{
  "arch": "gmlp",
  "dataset": "two synthetic voices taking turns or overlapping, over music, noise or silence",
  "win_length": 512,
  "norm": "rmsnorm",
  "layers": 8,
  "width": 256,
  "am_softmax_margin": 0.1,
  "residual_init": "none",
  "optimizer": "muon",
  "nesterov": true,
  "grad_clip": 3.0,
  "batch_size": 384,
  "lr_schedule": "linear",
  "warmup_steps": 200,
  "adamw_weight_decay_other_params": 0.05
}
Rows from block 3 of a small audio embedding model, named by matrix and row number. Rows with one number belong to one neuron. Each number is 500 + 40 x the weight over its row's rms, rounded and kept within 0 to 999. All counts start at 0. Numbers have three digits each. After the name is the row's rms in percent of the matrix's.
After each neuron's rows are labels from the 100 clips, of 14848, where the neuron reaches its largest size: "responds to" is what is common among them. Only what is clearly more common there than usual is listed. The data: two synthetic voices taking turns or overlapping, over music, noise or silence.
# u: gMLP up (value half) (model.blocks.3.mixer.u.weight, 384x256), inputs 0-255
# v: gMLP up (gate half) (model.blocks.3.mixer.v.weight, 384x256), inputs 0-255
# out: gMLP down (model.blocks.3.mixer.out.weight, 256x384, transposed), outputs 0-255

u.156 088:439521455538580596468501502511570517470484589541505494428571463533574399520523478456511548440535498513507500501463545502480513507470467488535495480529534506528545441478441576475513558582444552529450484506535484510494531543500463489489556477490524498470534424479537481530534518528471494535531458461497476488545528437526491472467468479459483522461407536525586496539441473531474421485553442523513455429452483522409507510509481526555440442489495464513495461542497510474453441464503421412515507514506450571501510531483473483465523480499570437500511601508492536531569461514492441500420508465510444467534486465472492481545587492531529496571532463543487486487519472577487476429537559485519479570435504489459537456480546492454479531474543493442463460498526511563441539495438527
v.156 081:430472472422566493504522466499456425479466511454464420467468532472546470506498498460448530473505446456486514461523478517525488470525579498452514450548497534465504515471487519517620555445521533553475541492497561493520512499583509536490539534435477547519475506543532521486553543468593467504529495501527478589535580449500476465495517493448573528465525578495483502544417484560591454472523478541497485493458456461518538522493479477514492504448543557502489558473521527552516441458489579431541546531484477511506526448524539555495431510514493477496408483489505466501511433502443554539536483424391511476528470408447475500510462511536444508496384550547482508532439524591512532505511497525394505492518475517464585461503509519523494499454489486541478523464463486465508506436513514
out.156 091:471505492470552447477452525519511511542489435466543466511445488434423524538430463581506454430441492508434530535493434521468511487518534526520484510532451449528487577526505517550479498422570539435462483547499507545509494541535509532478414428437479581521485482510446480463454493507547489409503482569509456508549476464518530513463494596527538493496541519455475520547545552483488502525444551522466509504469480575495527514528448534433454548467478490493479438477536419513547438472517540554489417510518521446512467439537483512556477483560455477521543536492505444468467566530488563468542524524517450513415449531506512517457500519516587489555469475547475461532517471513500519496474488460461506462553552489557526503630521395479542422510510552514447493505492466476534492546448544
responds to: child-like voice

u.67 112:508531508512465468567478512489445485548480505513526542489527505552497575465527490528481453462497530547502491483506484537531397466440584493508516476485457543509426484502525541507592547481501452428607500522525466547568493501519465485467536506514504565508522488564536482511509454510496569438498548435528552458407453461520564470578436483494458533478471480489487469492567529485501508469481509538513509470489455523521506553505472566486489450502493486480439467534542429567483489551506492467526515581481501492398522530544553560491468522518497480519552469467450413584486465452489485606515590498461474552545529507522454563524482497512525476497431486479515508546576408484490516531474428597575576491528514525500461471511543502449461446502547448519561495469501497531558440543463470
v.67 115:533468485553516485532464521613501476550532630483534518479457438512485531482544545446518512577562482494537493541556470486512467483508478481482521542498508504461512501523476488503501520525541545479520493512520572552544474479428499503451504499514499476555565471505455594521457469577561485563457480441563472406514443489501533496508567508478439548522504554558525513455414529505500427588529493461499422527540471582400472497471581510456505525525522485501506561513556504507483551513550526507469494531481478491528525494479483512513542489512474489561561464462576465466472554498505508451475506448429532551468418514567478465510534461580545494420477473531559449475478510489492523540504516480450501472525576497426591539472497496529506503439499536461445564570548519485541536458511470
out.67 114:500515492493470551452514533478557470546486502457460504516548509544523523505513437511491576485531507463540462548446495563522491556504547549446519500506523543560433497469516545499533411524509538384517488493461504503561461535469540537447527493431549473502548549508539510378434492529493549461508441518483493516469510471485511556576541445467524531429463539446532571521487548518505516513426546465474546483495510492451475432527402482539532488471555581505419546514515439497471539472479510450472475525531512513493503541456555498483498477499510480508482552590519416526459628580509435540467485541469558492517516542515512453473482514507490543523521449544535453452418505549472452492537428519455478443503533483516523529446514424509533438526523461512480513538477579496511477407510492
responds to: high voice

u.111 072:516494509550500491464503497473535577529536432455458517513552517494485489531552539509566470487546464465505524518510495455564542518495477482499449542565454549551524480514456546493494499515440489510494507573490537524537456448527510494409548515428472523482463487455462443486478432472484541410528516484541584469539522529500515439498491536416481465484526478478545530487510567470501486572562520505503537462554482531447440493478553495431543511508465491442467511493500461510554456516514485451514473545492551466457494441530393498509514520492536494467524479490482457475498461506554554452500446534534482508508461479506519530502545513523501553435558374401470488527465505477575553533428560490452500478478492506413563470410560567565438608530443462537446528530534472423527574479492486
v.111 054:521485498514529521532494547460474546466506540500543482457496485488509421504464453465510526418508473461442480423567442480459542550508494555600536471481554484453527431551471482550452446547548533460552516494515523505487509516517467422497576499529531526532460481488507525488455518439530511516521414508524421585460510489473462541498516484503480504542518501537503457491518511445416436507476509504505477501507424476520580540396432469596526445497533552489477507511465419439534506510479495503514537510481509522511560491501519456485402529475460502553533544534518426530536488481567508561531631451503516468508464456472437569504542555509485470459448470508476560503485557560510496516557521441472481518442519536473475477501476455545426518445548459430493520444557546518492589482503473
out.111 067:492497521506523555451443540578496439391489533462429501426500483496593495528430537502493487517479471512503493531503542513485513497561453509558578507458464536461506495483493448545398426455555472451527527503547498487466506464492521527494434410513553463596528528543451515460482452536509547529555533488505528517490548471419512510469468523484556571546547538571474457571501494474481499486528553491556470415513482423469515466471432565531515554478503474603516512463506521485539491545480460490481489438524509470480485535448476518556510561545492546481469581473441536487489490507412546495587427548459512514480538509507485464515419573436437482570523510500569492450509476517515508507505491478468512472443541437487484505503470538521515449568544510472532521476488476530492418511495455
responds to: second voice: low voice

u.372 092:502497523491473577519464512488540476486469520484460547550454479490505394467514520455512456460589555534504482467458458515557525434453508451549503495486522466505549532499521521486482543515543527547430546499532382506430469453469563589514499520542461482463492429524473504461584431481464448573429449522492539497508480424520470534460543507508493495426449517446517495538413508490403474534444518448515544488493496531495554546484472518544480465555443490508378495507513543463516489484529542499453518505499517468514450478479510509503428505546522451482497516543535480481498581472488532510502525473614517533527532489417462497539447540534591478486508542551430611452414506472485529520517495556493535494491491461445558522500524540443536490465484470458489494575522543510516522490527449
v.372 098:538516472544513488493497524464485530579532505479498483481532509456564513520463542525462484449449506457521431498514497440494485468491506495511451484537486469409492531559464515475489505503460536486475526532444459442509490390409462495495475584531564520497514517425614483471541516504506510470478439535474546514528503462449489525540445506468501427504462541426509495469488434480535561443525484384492448532496511495411478465493496572544516479484455573489451482482447541618501486519463483492518477502459477506497481521520488489558494478487539437519436498483472454547542587514499522510496574550485521553484484459510471509515477537436487526468485506468453588420549465480477492394472492551459567502474506454482508610521525510468529430429557546525503471490544567505508401449466494
out.372 096:490496472455533571489531467521487505484513422430440452514465476502452530572549482479434542511576504494510489512581491563465420529554519477538522503479481519471577451547435512503518530447513542449504461499512516529448549474576508493538505438480458552461533532542525572470507517446498509475487452519465481494535535535561453515549537552482505468515525472552434506457495431511481604489574558491497494486465511554453410486517502560480511439537536531555541541485479520475545511496551468507514464480530479501515476541487490446494465534508525529456461521524410476447531566453529490447570532489506570453568500490526478546493566467485426533523585443571514477510561546467599534451489485510453547512583515460509504464538512532492461542534594501460534546439498561583523504521462533
responds to: child-like voice

u.202 107:476543500421530535477466454533496458475513524512516533402523525565524440508639519493510504499555438524465497410479542495525493450525495502461480457461488539477485432510486431542487496440525434548582493536450493469510506413541471498536566520510485453471515406497562518534488530509568499478564532563583482497525452501503446538479536450485507497559553472532513551492491489512512540532482440484481452494427439505509484536535480528472545498514454491555472485533541469488456599511534439489566490502446528511472555551493502489502486409561583541476525489483528531472515500498455562452561507492453409440551503483537403439517469491470454515497529457576467491483526503579510568531517531529436529545478496498479504511437450491514553506503500468508485560529547479478519572525583540
v.202 113:494486499539501524484482497588508514472517528494497532540532437539510462547407547513500468498453440459510529461567540496446480462466463538557529509457516551499414459544396520405497478503469502552543480521483459467425468510484537528527519461462511466443488503425523504511461562499482520437480543523527431432597484450478484499461563447482456484477532533512533516539573495512555486526494456446466447521539532489494533498450530523524463578556477426437482451438568498495492466469549460516461552508552530560525473404488484462526440481494508513497477483564512518579472473481483466487473399497540442499547494556558476494500470526536461524512497509539499495441503492530426530446465533496452458543482532477512473565397476451447494554472482503422456551474516538541524445574577509
out.202 119:464493470461426553437565493528522531396475543549538484541472405470419488502466514447512547491497528466497511492487547480542551470455601451508560587489496502531576473482469493455501467489572500410513479535522443562414410538479498472566503455533448434454566545536491453431569508450502517550500471480498455456497460441473496482537461582481475499409471537487475534447525499472493399509560440544529573592546510473470495536462529545541493484437492461453514477572499483544476540496491519497502407475493509546550499510464468545496491548510487467485578437491468494534475484502481512524498504502420486507474557413485568456547506505487492543520491539460520560524553530517516506511441480446508509432488504466524462507481559493492445444509468487477505501489541478498483476493473536
responds to: high voice; first voice: high voice

u.260 092:473536533457567539520593449468445511447523488539507505548582513592474527513546491457539595477510486531575490506523485471540489564432536492493447505499513519553492551500510492558535506520482556534476502401505487505535509512492425527492484542508419504484483489535524543515570575499542531450493501519487448474572541566508496531484522469478511535527493498464482429522406533520459489541515446534512526487467548502490517510458553531544585503427490557504433491473469449534491495482552509462496475436464486474484566371538436554500606500548528529473483488540504536539506547481499430504526500499453435523539479494458536475475491539452516509559521545415499510546450521546468469526521580485397524522473499480531562516531477424488547558456438465438433527544457473503498555526498513
v.260 098:552538449587523501485458517559539554510481483504555502495468471533429510550451438503464502503490553546486467538440570474566492524480523485467528534485425449429498486493446521525556467484569491511542517440521462505567558538624557558534535513497502475488539422489551515473448492434553504516531546486528542527437474446539478473577508526547508537475531531529464512434507490515485511523469442454487447421487551479506504469498542538464460490518459445611461471485496455483469485473476523521476499539504511505549453438483522485515479463570542543457429520480498489542499447506503504503584561573437490506450484584568544535502517481516489483515481583491509532452469536483482452462532477500487500493478500425539516536518608499579478458542513498556524455512572557562544573509436460
out.260 095:461512509510405372478487517467534556487491469483528510420508517508476526433430591496527513496429483585492491453386505574580568531546468458497554477546533484434473488482486509519496425435539560539438593583499500551482516488460510496542426482514477479550507554454499515480522515528482513446513494541520515571453512466534519462561509469502489524471491465458481485543496493467520496469403499508516458408426542487479478479526563491519539511494455421513498486430551502487534430507450446532524521491556505516558492502532433496526448443565491468508462473454473501470512505463583463487474459484537491553464473500500498543455495554451476459518493472518429521516514424489467483454443489497556513442459467472445483456481540462530529505512494471552527468551520475535547500415488425
responds to: child-like voice

u.353 086:489498563509506473510543565449515474526490499442545488494572513508507567425566578519566569499460484514512482477521504509408547456506494470474416493457526558468591507542475513407440515541505433550445523583503489503448466507509436464532483474504428493479578522542558500469476482453471534462409460501472493463504521461464435523545537538546515550504512514468468443488501441488507492532515510501443459484538450514563506519521526504575556488512443498458585542446552474508474447470527531529556487472526495545437530435513535458509570463512512513586493549596470455559511550476487487480542509471504519488459484538492520482479486583479456470515489453502503491508526492500404546535508483513496509517527513525469535556575515536584519503443591432493450503513447469444489560412483481
v.353 086:460543475442474471469493546427524458512478488521517519453455516572502465568484523462475498448492435456512563464554462438459457507529543524494552540518524507492501493516499538474524499572510427470551533557477510498530507551529445458554594507542505485551472492438433530512519529476469475453497483508508491445495486541463536535467495456417469515563482539584460467406544521499457495536472536517480453472502424518446472555489466513468497440556585525432435497484467467471551452535482484491474501545555505561480568554490534540501521590474547544533537514556578500493553523547462444495507425459481494538529450416466462584432513561548489502486478497573469526488482532506475511518484543570583515512500442559502484508474464504467527470587421422525465489487519490481429514452467455
out.353 073:534449540498470558485515560533521449447532498497545486467472554529534476455465492466509474479552472467499537516515482563469479516427517492516539487507502503532549487458440497495504485541458409499635525440548536482483517537508474538506552511495526415550514422545486409454585464514524525508591438483472501451464467556578504451513435490539472571519486432488497465547529469443459497477561534478496462527484504522420525488498546552366507515499583553543484484486450546584529431495505520540494521520440533489485511565499447510522520471494558536543443515479529495473509539492537516535456481423453534488532539461563500526559459461505504453538520555560484521482583496520527573484494436473510550467488454534470440406439496464529497539519473525480495424541493509484510438514527507
responds to: second voice: low voice

u.84 097:595568488471486545512528498462542500466464480512469487475470514502420555492477490471505480529529437547563470500545488489453497465549491512418522427529512509579478531478449454524461489532503409454572481563507483465461539445472531478458538437463476526579499457429496530477506479500562523417461480496561485502562585455421546517548488468480503560517438446507451516435445460462520492556471512548529526509507558579503505499485468462528433453562497437510558491498524487492545480444496504489483539463529453536476492508471435523559442540517472561419476503524447544507506513532593512471485456437558566510479442578479519519498441436513509506530556510493522452474539466562425548521456444618523478483493496490509528526457506451468463488526507485445450567490563502484512525447499510
v.84 111:462557503512485516491450497561409470522533461543525533508508518493428505526508535499499413448416496464411471465525557491466568410532513553462521496585471472512506562539416450474501509507497435538502492543487539515555466483521518471481548527550511455533501509533491522482426521432456484484530500516549458451485532534498514508483484477446539440526515540506542570540473487527537519537396489570476490509425506484510529505509503460536589478555469569472452506513416501402514513503466523532461505521491493429523505405488523471551467436528552391535481507453558434575543569521475549520529489508522606531564538499484476493400465509495536526468540498522476459514467454554450491508511436480534491454495568527468510540456538498493531576476507519507510557512524445500485497437497498
out.84 111:530533560458518499529476535523478506509470541540542463503460502538519513407469587520577477496544426502501545521545434503559515542486569482531503472520533521459525475493497551481557549421496519484505490478512579543481528584464535445490456525473569434503541482520501490474493406536543492506414522564507542498477479434529459465531476491508474514517409526552535499501473553509470505517531497446461527517468555473560434534454568570437490559494502518442507548518479512609433461558493568497542529466466488431471478517504493392469450522541518413479456560498523472506508447502487495512504490476519566542450543459591522522461481555556550562552489450482539471492498494514426473510508546507525542558528446462564571498501524519537541517541547528551501548526433444487486530507473552
responds to: high voice; second voice: high voice